From a checkpoint of a small image denoising model.
Data: trained on drawn small creatures on textured ground, 101725 training examples, 24.2 epochs.
Rows from block 10 of a small image denoising model, named by matrix and row number. Rows with one number belong to one channel. Each number is 500 + 40 x the weight over its row's rms, rounded and kept within 0 to 999. All counts start at 0. Numbers have three digits each.
After each channel's rows are labels from the 100 images, of 14848, where the channel reaches its highest value: "top examples" is what is common among them. Only what is clearly more common there than usual is listed. The data: drawn small creatures on textured ground. In brackets: how many of the 100.
# convs0: first 3x3 conv (model.decb.0.2.convs.0.weight, 64x64x3x3, standardized in use, each kernel summed), inputs 0-63
# convs1: second 3x3 conv (model.decb.0.2.convs.1.weight, 64x64x3x3, standardized in use, transposed, each kernel summed), outputs 0-63

convs0.55:495549470388528486490500573536491403484490490535525528490531483518438463499518473556554505519541496448515516467572483505397483529500561581506495536514498489502491493425474474508504444468572500
convs1.55:527507482539484462519506508533530488483437503381449523441485469507529561449456490514544481472448508508535439494452569544513574490536378481473567463566519494534526523507487473518536468485491508
top examples: small (72); dragonfly (38)

convs0.41:457580472531520491470573523522497485460500482541571500523599498471500559467457514435481536508528503493537502532460467452557539470505465554483463488530610442510452528436472522476460486463439497
convs1.41:492499504462552484545446486479556485558573529505547466540499449560422526506522508544518443458487494480548475520588523485481565511549527516422598495556482514504493407485504511462530537528493497
top examples: small (76); snake (29)

convs0.9:460491472538512548487470461528555499442517424603522454530545515448532507500491584510486482455566459458429507522539539529592540493508454521477428526513536527507462466469479495484432479506455483
convs1.9:488488485444459475495530521526494498423490530416490467458517499496485523486414512541463528491482555544497428467464484514578420501496521610599507492466487481445523526520482445506499553507443528
top examples: small (54); white (43); grey (28)

convs0.37:384534499524545496477525502494508453477491508487490528535502526524558495685554566530521446521522468500488477484456479494505488475453527507478481493508516440491472516444486512438569528481492492
convs1.37:483500479538473517463507438572509504460544561503438524539424517495487425535533458500535521468562476505479481572487457540469447549469578508448496462571480507501527523429503478498597506545464483
top examples: small (55); caterpillar (31)

convs0.63:628505489523473460446549572517481458494417484504522475515454459570493505456538541505475483514463517502457498470537450494516473497459481567474510556505446562575470549501499550484439460541479464
convs1.63:539522527524532511411510501504526473606504502589465493483505495551547495396466527611494530522475539491478464525539510503538458523501551502476463498471519502506508420505556571508540486475544456
top examples: scaly (68); small (57); black (52)

convs0.20:560486456486486572483465526497507524532525518508474536466496548496541461474493452463521501464448513505509449437494495548473465451536486513528523485581483516497504519534490447515438653446510401
convs1.20:519565541459578470478482465518440439477437465530470495534464445553513435542485566403530438571475534466532510497494489506476443495482550562541512518466457530500526430531535494502449483476498487
top examples: scaly (99); white (26); pink (25)

convs0.51:444563464425498429447518522515534509543554509494458506543629466492507545512536504419455515480513464500529488429519508521527449494477553513535542474481496486477512499431504526508438500595473505
convs1.51:533457498537475526513498516446538498529453464547487441498511535582526499487479512552442508457475541556520408472500617546510499471568439525469525494502490455475543440530502495519535477460567570
top examples: small (76); white (39); caterpillar (33); colour: grey (30)

convs0.40:433524512536406491538456541511529522523571476541526504495501507461507528377428507450521558509507467530552498453485515482547484482527462502575489488512504506439487438417536509574483494478518462
convs1.40:502552509531550495548545507455490465473428504468503491433533491506500506472573466501531469496487505454455521473610466485471551412530442487560492498460481494496513534603515488525420524567537502
top examples: snail (50)

convs0.26:560554499443502469421621564492519485579520525516488473523512481500479440447487531415430514463514506492528481466546509485514473528565522488495495476480521467532455503469477548505447469581445479
convs1.26:533554446517496524484389529546475473478519517493549558534510481453486470503570559497532489557470501430528518450443376490496494473472488477564508526454468457425503500472523476513543541526525481
top examples: small (68); spider (46); jellyfish (35); colour: grey (26)

convs0.1:398638434530517551513531462566476499528472593500485540476436422477535534503493489492460510492503547420527489553521492514554498506439504503451479479489533498473482543483479495499530512521511482
convs1.1:463484525567523527604508533479480501502490429463459449425489504531452565521466533500521467504495465478512501441481524536454457414468500513500573515458482575504499435481527587492486568503472461
top examples: small (70); snake (32); jellyfish (26)

convs0.21:636496486451490490536476557526489537483480458461472453443522510534487484499560455568535541509474554533456450521496516516455497527467494550454543507498521494480467471512440446564530466589446465
convs1.21:489566525581561519538518519464502518467457548526463535554524476508476448565493587486519523428538482533523524488441408465528469522513520537548491545461476562541435494492505504442436484521548475
top examples: small (61); scaly (49); spider (40); creature: snail (29)

convs0.32:551426470574529542554430444496522485545469583495515463514466492456528382518472489505416511543472503503493528455504546535474519470498472557504494458580456562505475499496508505514495535442472478
convs1.32:509533510521458485473510556458466564493577461537444492429561457524524606482566527496549512429476513492446492551521460547513486513513593430500517528516488543481500434533488515531498497554505538
top examples: scaly (68); starfish (44)

convs0.4:417574482535515513526513517520461460569448478469527487450449424473502480529586502548488511502489485506466500592538481536559545520505506445441518504483518521433494554485460406486435491508515523
convs1.4:499443526452516486535492549436569551514528454516563510513560507492488445459450487579561480476477491515456539438501418469426508513460403498514554530536468438500431490493490481489479511498473537
top examples: small (80); snake (48)

convs0.31:478600523527516522534545476508561446583564509508517549504522411498539510495490514476503511457503464457483463508545513467535531473536500494542472501477452507407484522411478423472402514478514502
convs1.31:514547481500428522492511517521365544505492526533545526470413495467468522570478471474545489488544539499522513520479514470490496539464455432446526493522539543545485501562583580487481467463459468
top examples: small (70); striped (55); spider (36); creature: snake (26)

convs0.17:595513452474540389441516527573491502520507487489459460453522468490609466531512481487558527493454537477512514502461525504502490469539500505442503531493464504553467455563476476569473534562441495
convs1.17:494448581534552539562438470459499478529484509506468515457422567472487509479463467529441524519555518470534441565559562483512546501484502507516469459525604487469469546472486470484579542499511473
top examples: snail (65)

convs0.47:465550478476507465497433574457386463501471493507530547491465530573441539481558555544494542479489442481482503431514509476526468484521513516498522516555557508503504539528474489514575485608454503
convs1.47:544557464476536534475526527547522530549507496556485424528490549457514485463567455438553414489508489455448489515443495542469532528532471402508501492468474522461466524551532573533530529523550554
top examples: black (39); butterfly (38); dragonfly (26)

convs0.28:487528491452470459472551462510528525502513473488517451480583423433515447507455424480463497562493465432477499466579494576501506494511518421492491548458468503557495520512550530471488511574561556
convs1.28:503489465458450522529510492523462544546534590505459523523465531510540465503512500451458435567534465530517492538505482519507540546451550484454549469533537557481460500490523560445405567497397498
top examples: small (86); snake (31); grey (30)

convs0.14:570581467487516569530501469549457573474475511516450495420440462459587483474561487502496499487479498511457539492528419510485515496496529527508511511494459453478540573545482474516432589471496531
convs1.14:558506548458489521438513464531495401523548407553485547503525551491550549511565462429431470441491546503472538525503500493446517488519532523477417530481460451446540537469509478535504478525501474
top examples: scaly (100); white (38); grey (36)

convs0.11:634550477514513493498489457533533523543521504322445411493518447517455512523505542507509492524495508500520523501528494496500508486511471436450505539506514478447534516499526504495506564510468525
convs1.11:484458491512528575488525463510589545525456517435509538536434480532493486515484420495512501421533498521532488430430522497498499550522481426477445450505511536536469573543503450487419549541515500
top examples: snail (74); white (32)

convs0.48:494509568433465436464506566547533487492581483478466510489571551501521494495498526448557505504445531566513506489487479480528513504454474488571458516503463480541504567508433462496401489591540518
convs1.48:478456469505411500610548492475457535454569509495528502523546532496426523451544477549422507489553475508452490461481515533473509498541507527451569529544501469509537413479437525518489483537549491
top examples: plain (38); beetle (33); white (26)

convs0.10:550509586521522487495481493572498506525470480546522520510514500534532494503551511524518488475528484477501486474487470395417379485417457515475494515513459516542550458522603523557496503527503563
convs1.10:473472497454465483510469504504443467479511497516572521536544485516547563529428539456580533499469557561567506590557523504592489515494512493527514456516521518548455570481473461426475498547469484
top examples: large (55); plain (52); butterfly (47); creature: starfish (28)

convs0.56:566562518480524451499486484513490478489475480495513432485532574464415469467555493510505504527467488487555509485471463514488536524477512505458669546449530571454465490500488527483466531495436521
convs1.56:457510475498553533468513487495473554504498472475526437576485522525474494522481537468522532479567548525445494599534574523460469493550529523423423536493504502549541437521521474514600474454492454
top examples: small (59); striped (46)

convs0.60:503526498433500583495529479506560487552487454518516517443458545493644525527539444525565492521445522467487401538490467549485515503423503507503482468520515493488474485432542484475474479448498492
convs1.60:489487483463555545513551532558524509521463488548446527515493485419527510455515566572590491531542469475512449509528479492497511457526572422461496586457547506442525551513508493585537487510468496
top examples: small (84); snail (45); caterpillar (27)

convs0.62:506532494485525484568494488480621488558452467489473482470512495482484498498565482621500532505498495519506431467403498534502395543441522451501517454498465487469530485444488449488491506518546502
convs1.62:571470470550457471494504588527504390498525484457473513448480451521547536508503468493498475524489571408594495569563496530488526501552528550530499476540539489469497510500458510517549495475433496
top examples: small (56); grey (41); caterpillar (31); creature: snake (28)

convs0.29:510504497441482475389593582531517493548535472509509501514468501494481482429552540415439533528481518540579526474501456550532431436532527504477520504501533449497443505467468494519477495541461500
convs1.29:484484529429499485491521419506441477461461499541480486472458500491468584502396423435515509493554522533489563531520561525490464565485519541545461503514500576558501555471520503520443459511478455
top examples: small (84); spider (41); black (27)

convs0.52:629540528509509513487527512476518475535478484534497511463420475533470469496536561530471499498531480562493433457473464543492442500512499496451476451522360472484485435521542458552499529516464513
convs1.52:493507511548476512540524497508497488448478434464466442543510457550485500527556508470465471452473453550484397528567608503459561506539493457398493518480514527543503422480477505451493507474509463
top examples: small (78); caterpillar (53); snake (31)